python train.py --dataset="made-up road signs on poles" --image_size=48 --crop_scale_min=1 --encoder_activation="relu" --text_encoder_causal=false --text_encoder_width=192 --text_encoder_norm_position="post" --text_encoder_head_dim=16 --text_encoder_fused_qkv=true --adamw_lr_other_params=0.00091 --batch_size=128 --final_lr_fraction=0 --weight_decay=0.03
Rows from block 5 of the text encoder of a small contrastive image-text model, named by matrix and row number. Rows with one number belong to one neuron. Each number is 200 + 20 x the weight over its row's rms, rounded and kept within 0 to 999. All counts start at 0.
Before each neuron's rows are labels from the 100 texts, of 14976, where the neuron reaches its largest size: "tokens" is the input token at the peak. Only what is clearly more common there than usual is listed. The data: made-up road signs on poles.
# gate: MLP gate (text_encoder.blocks.5.mlp.gate.weight, 512x192), inputs 96-191
# fc1: MLP up (text_encoder.blocks.5.mlp.fc1.weight, 512x192), inputs 96-191
# fc2: MLP down (text_encoder.blocks.5.mlp.fc2.weight, 192x512, transposed), outputs 96-191

tokens: "a"; "with"
gate.68,197,185,194,199,199,223,213,217,212,212,186,210,217,210,178,237,202,165,189,193,191,195,216,204,208,207,179,209,183,236,186,199,222,210,184,179,204,198,178,206,207,202,220,181,228,172,188,194,209,185,229,205,176,175,185,223,191,195,217,189,213,182,217,194,199,170,187,200,234,197,214,201,217,236,176,186,146,169,202,221,246,155,191,189,233,179,205,240,193,196,211,176,212,222,210,212
fc1.68,225,186,184,165,196,204,257,192,189,208,235,208,183,181,195,188,180,194,171,258,201,205,240,202,230,195,180,226,206,210,193,203,231,214,212,226,201,191,199,173,182,168,175,237,197,167,204,202,217,188,201,171,193,200,201,213,216,171,211,222,193,184,191,173,175,185,221,231,218,195,211,206,196,237,214,198,193,140,224,175,207,197,185,199,226,176,142,208,214,218,205,189,211,215,206,202
fc2.68,201,176,228,194,186,193,221,202,205,173,192,176,213,204,192,209,217,185,204,178,187,215,186,235,195,187,185,196,189,219,218,205,225,192,209,215,155,214,170,201,216,248,196,194,194,201,203,215,208,212,226,176,221,208,203,209,187,207,188,193,153,161,214,158,213,189,200,189,207,173,177,208,210,180,207,233,216,202,191,232,189,207,169,179,222,188,239,163,202,197,209,218,179,217,182,193

tokens: "with"; "an"
gate.108,168,199,244,200,196,184,232,210,216,180,207,225,189,226,197,209,207,198,208,210,207,193,185,181,196,203,191,219,168,179,195,243,193,190,212,197,198,208,178,197,182,187,176,236,207,143,209,235,198,166,219,196,195,244,192,214,191,196,217,215,208,244,216,189,206,161,211,195,177,221,186,216,188,188,225,202,201,207,223,176,194,203,216,180,203,222,233,168,183,222,173,211,191,195,192,184
fc1.108,210,172,217,205,230,180,167,184,179,192,207,219,232,191,206,182,194,217,212,221,186,205,179,170,211,187,211,145,162,209,183,197,209,201,202,218,198,237,199,200,197,195,195,193,187,177,201,209,218,206,185,207,226,237,182,210,169,195,204,188,233,211,190,223,179,185,199,182,184,185,196,198,240,211,179,219,192,193,212,215,213,215,200,218,208,215,199,193,207,207,204,202,198,181,215,216
fc2.108,192,212,197,216,215,175,171,180,197,231,178,183,180,187,217,207,185,202,220,192,230,225,236,231,176,182,198,174,170,196,179,199,206,224,207,183,203,191,190,260,181,178,194,192,181,213,220,197,207,191,193,194,228,218,183,195,199,222,211,184,220,236,222,210,169,178,227,244,185,219,201,217,180,246,214,209,184,187,208,188,195,214,208,190,182,228,166,166,196,191,192,207,199,185,208,194

tokens: "a"; "red"
gate.184,205,224,170,209,200,228,221,195,190,222,190,175,176,206,162,204,204,196,204,210,203,247,186,215,188,185,201,178,189,216,192,186,195,234,175,189,214,190,222,195,183,197,208,209,177,196,173,204,202,199,194,190,196,183,229,194,196,213,168,183,207,198,199,196,173,200,175,206,201,207,183,219,219,192,195,191,220,182,172,205,163,199,238,215,194,170,156,197,214,198,200,215,209,235,222,172
fc1.184,228,159,206,167,239,193,188,200,190,180,169,190,215,187,197,198,214,201,228,227,217,206,224,212,191,227,244,184,232,184,193,224,238,201,207,209,201,190,217,212,175,188,200,183,184,205,189,213,198,179,215,198,231,221,187,202,179,199,230,185,188,179,209,198,156,197,221,199,190,213,216,203,201,257,187,232,178,180,197,184,216,223,211,210,238,198,199,194,238,181,221,192,184,185,192,178
fc2.184,226,202,245,208,173,183,186,215,219,188,176,199,188,192,194,208,216,198,203,192,172,182,214,172,213,162,202,207,223,171,204,199,214,188,223,215,168,184,244,189,211,218,218,191,218,157,195,204,242,199,216,196,183,159,159,178,173,211,199,185,188,193,199,180,235,196,201,155,211,201,179,193,187,183,212,242,211,212,200,194,194,197,202,212,199,178,215,227,202,193,192,209,156,183,168,199

tokens: "a"
gate.321,194,201,210,199,211,228,230,182,174,184,188,201,190,221,225,217,189,180,214,205,181,210,207,189,192,207,191,176,195,197,150,222,175,212,193,206,242,191,188,193,213,197,179,200,200,181,189,221,232,181,197,190,211,173,229,212,190,181,191,202,165,186,193,187,238,207,218,203,171,221,194,211,195,244,189,189,194,155,219,228,205,183,198,221,201,195,203,218,222,248,213,200,232,222,244,229
fc1.321,194,252,206,223,218,202,180,172,205,224,182,179,185,221,212,234,206,191,187,228,194,215,182,203,172,206,195,243,205,164,230,169,171,211,170,177,182,211,187,220,196,206,213,185,229,247,209,183,225,240,187,222,181,212,212,199,239,222,179,183,209,185,190,218,272,191,176,201,172,206,248,211,201,182,189,204,201,191,202,208,196,210,155,202,198,193,199,193,195,226,201,222,208,207,163,176
fc2.321,217,206,190,179,173,213,159,184,187,214,193,197,183,181,192,192,196,186,219,212,222,185,232,203,167,204,215,221,207,198,207,215,215,250,208,181,210,171,199,218,180,198,198,187,215,193,187,217,181,238,229,153,200,212,163,218,230,216,228,173,213,243,209,224,218,222,187,222,216,217,167,185,178,199,228,166,200,226,193,154,205,230,208,198,178,232,197,223,221,178,215,199,209,204,185,187

tokens: "with"
gate.470,154,196,214,197,206,212,187,223,187,183,207,214,229,180,189,198,247,210,212,166,183,194,183,168,204,173,202,193,211,243,200,216,181,192,172,203,168,204,194,239,197,221,212,189,198,192,208,215,192,196,177,213,192,187,204,188,187,215,228,189,194,198,223,198,205,223,201,212,170,191,170,202,200,191,195,208,216,232,202,180,189,190,198,209,214,228,194,216,198,209,183,218,180,182,212,189
fc1.470,183,214,225,186,197,230,204,171,171,210,176,214,214,209,220,187,272,175,186,182,206,219,223,192,192,214,224,190,219,204,183,198,189,201,170,207,202,199,195,228,208,199,213,167,196,198,221,209,216,200,188,193,222,180,225,194,209,193,194,173,182,190,183,187,217,221,198,219,201,200,181,205,187,157,209,192,190,187,201,194,215,219,209,205,183,212,180,235,226,185,190,207,186,205,194,202
fc2.470,215,193,228,189,174,219,202,218,179,214,200,197,194,190,191,182,256,210,192,205,168,190,187,193,216,220,207,172,197,161,226,182,188,189,184,206,224,233,231,161,193,185,216,223,213,221,212,178,236,206,204,188,165,146,200,203,230,221,185,216,196,185,177,169,196,218,184,204,187,219,204,179,201,208,193,185,176,208,205,174,207,205,200,201,170,187,172,229,192,204,205,204,201,175,242,180

tokens: "a"
gate.419,217,167,199,205,225,189,180,210,183,208,179,216,191,208,211,216,199,184,189,210,229,180,195,195,179,164,210,171,198,210,187,174,202,203,226,192,157,201,172,199,187,198,213,191,205,190,202,214,237,205,240,166,224,245,209,191,221,219,194,185,210,187,205,241,195,219,194,209,185,186,189,161,197,167,184,212,220,205,194,177,192,177,193,235,197,218,207,196,179,178,211,236,206,206,173,225
fc1.419,187,230,236,226,200,217,172,203,196,183,202,172,142,184,177,191,219,166,219,182,185,209,215,190,197,178,211,173,177,181,196,203,174,205,210,190,206,186,202,212,231,226,198,174,222,241,182,177,199,195,191,195,238,182,196,208,228,206,165,206,202,235,194,210,209,187,212,182,181,195,175,158,215,215,229,178,184,213,198,195,206,228,204,162,164,223,211,247,212,188,183,235,218,225,212,195
fc2.419,202,204,188,189,183,208,194,204,210,220,195,202,224,200,196,198,223,182,232,202,186,191,215,205,184,186,204,196,218,195,202,183,229,227,173,217,184,222,165,183,195,200,231,190,209,181,158,191,216,194,209,169,178,186,221,183,182,200,195,217,215,229,161,225,193,181,197,215,243,217,209,180,152,183,186,184,204,181,199,211,166,195,179,200,195,181,271,199,188,236,211,208,187,199,225,169

tokens: "a"; "<end>"
gate.111,177,209,199,242,176,255,229,216,203,192,210,176,159,187,176,218,198,180,204,204,204,242,226,202,190,219,158,226,201,209,192,197,175,219,198,194,186,163,221,197,199,187,201,183,171,177,209,222,244,201,190,208,226,189,205,184,272,179,199,213,180,190,206,187,199,181,214,219,193,215,219,229,214,189,216,204,195,179,213,201,184,199,214,206,166,214,211,239,187,203,196,191,208,166,191,219
fc1.111,167,250,191,230,181,254,255,236,192,167,190,170,159,176,202,189,186,195,199,223,192,210,219,195,196,208,190,235,200,198,173,230,177,186,216,224,215,175,187,190,206,159,188,199,189,211,210,216,197,202,204,229,197,177,178,200,228,198,182,179,185,236,197,190,190,212,212,215,220,193,221,189,204,190,195,203,189,228,192,206,178,212,212,189,168,189,208,245,199,185,213,194,194,201,237,182
fc2.111,216,211,218,194,175,208,204,187,180,227,219,213,216,212,188,214,150,205,210,180,189,209,184,216,230,249,206,222,216,212,222,187,218,240,211,224,206,187,180,178,221,211,239,196,188,180,199,202,183,208,194,218,199,184,181,207,176,213,212,200,257,167,184,192,180,215,189,193,156,185,206,206,180,189,211,201,208,221,208,140,195,196,218,205,210,162,210,199,219,205,183,196,196,214,187,206

tokens: "a"
gate.434,182,202,183,204,183,185,219,160,220,183,188,190,229,186,203,204,125,205,191,203,203,183,172,208,205,218,190,212,222,195,210,202,208,155,193,199,196,210,175,158,212,174,183,221,191,209,212,185,194,218,186,199,217,212,214,189,165,197,200,221,169,181,188,205,180,204,196,156,229,211,158,224,240,211,167,207,201,208,197,176,188,195,206,191,215,177,204,209,227,196,209,275,227,194,205,209
fc1.434,224,203,190,175,185,201,221,228,200,222,213,186,195,198,216,219,257,196,213,236,191,199,220,208,223,172,202,195,209,199,192,191,200,230,223,200,181,188,215,216,209,199,196,212,237,174,179,175,187,227,200,193,210,185,216,198,236,218,214,178,201,220,210,211,209,208,238,180,165,221,199,177,210,164,207,198,221,210,238,220,187,176,190,214,191,210,183,221,219,204,218,163,210,197,186,176
fc2.434,201,198,224,190,192,190,223,193,195,218,192,221,191,198,217,174,175,198,187,182,199,198,156,213,169,197,215,216,217,221,199,187,180,197,183,237,220,227,179,225,209,213,176,187,208,178,204,235,204,233,212,188,227,162,184,197,174,207,217,161,219,177,181,167,195,228,155,205,224,208,238,178,185,176,211,150,198,171,205,202,179,199,220,166,185,207,179,210,195,180,169,197,183,188,241,210

tokens: "a"; "yellow"; "<end>"
gate.323,223,175,154,195,205,209,179,182,196,198,207,208,222,192,217,209,202,184,190,187,183,176,187,195,189,208,209,226,235,236,206,232,194,207,226,202,182,195,200,236,182,185,193,201,180,177,192,197,216,173,176,239,208,197,163,212,185,203,243,166,237,179,206,209,157,213,183,226,219,186,229,159,202,207,216,199,198,184,206,196,220,182,202,234,190,216,222,211,207,209,216,156,164,196,217,210
fc1.323,199,216,205,234,222,201,209,220,195,217,160,183,189,198,216,189,242,192,211,163,189,238,221,177,187,232,200,211,190,175,201,192,198,219,250,175,203,187,216,224,192,227,186,183,233,253,197,192,193,220,207,219,160,198,188,183,242,210,190,204,142,203,190,179,231,175,214,205,184,183,192,201,175,217,186,202,218,221,210,202,221,192,165,169,195,188,190,201,168,180,177,208,215,179,204,194
fc2.323,220,183,203,213,212,222,191,198,192,195,211,200,182,202,170,200,216,204,220,252,227,172,212,204,207,222,190,175,204,192,207,248,189,177,192,222,221,198,181,223,188,222,202,211,193,197,203,162,183,202,239,197,193,167,190,186,224,233,194,208,221,202,197,201,209,221,233,169,189,184,186,175,207,196,182,228,173,180,194,164,170,210,234,204,171,223,210,210,196,246,174,201,228,190,204,180

tokens: "with"; "teal"
gate.179,208,255,212,209,213,234,221,213,196,212,204,191,153,217,188,217,266,193,164,213,233,212,231,208,193,176,156,240,218,216,204,219,190,201,211,202,211,205,202,221,185,207,196,203,206,177,227,251,200,222,201,197,197,172,214,209,203,210,202,179,172,188,202,198,196,191,219,211,195,199,206,214,198,194,201,187,223,212,200,208,168,193,186,189,192,234,191,194,212,190,207,201,205,210,207,185
fc1.179,218,205,219,190,190,194,195,201,206,210,193,171,208,224,203,170,178,201,215,180,183,180,189,224,209,216,241,212,194,206,175,195,213,234,223,214,213,218,175,207,221,166,214,188,181,210,172,207,187,173,189,243,211,218,202,168,191,184,189,169,213,147,200,205,226,195,204,156,190,220,184,220,208,215,201,205,194,170,188,156,200,234,185,209,213,172,219,188,215,228,205,195,202,187,210,200
fc2.179,217,209,163,218,225,165,186,153,205,188,198,210,157,218,202,202,216,226,196,177,197,197,237,213,201,170,216,189,188,210,198,188,205,234,184,138,185,204,171,238,156,181,178,169,200,207,224,206,180,151,192,181,194,195,216,193,184,196,194,222,204,200,239,197,207,206,217,202,220,199,196,158,230,213,205,209,177,193,198,207,204,208,204,180,197,243,196,230,153,184,172,196,252,199,204,213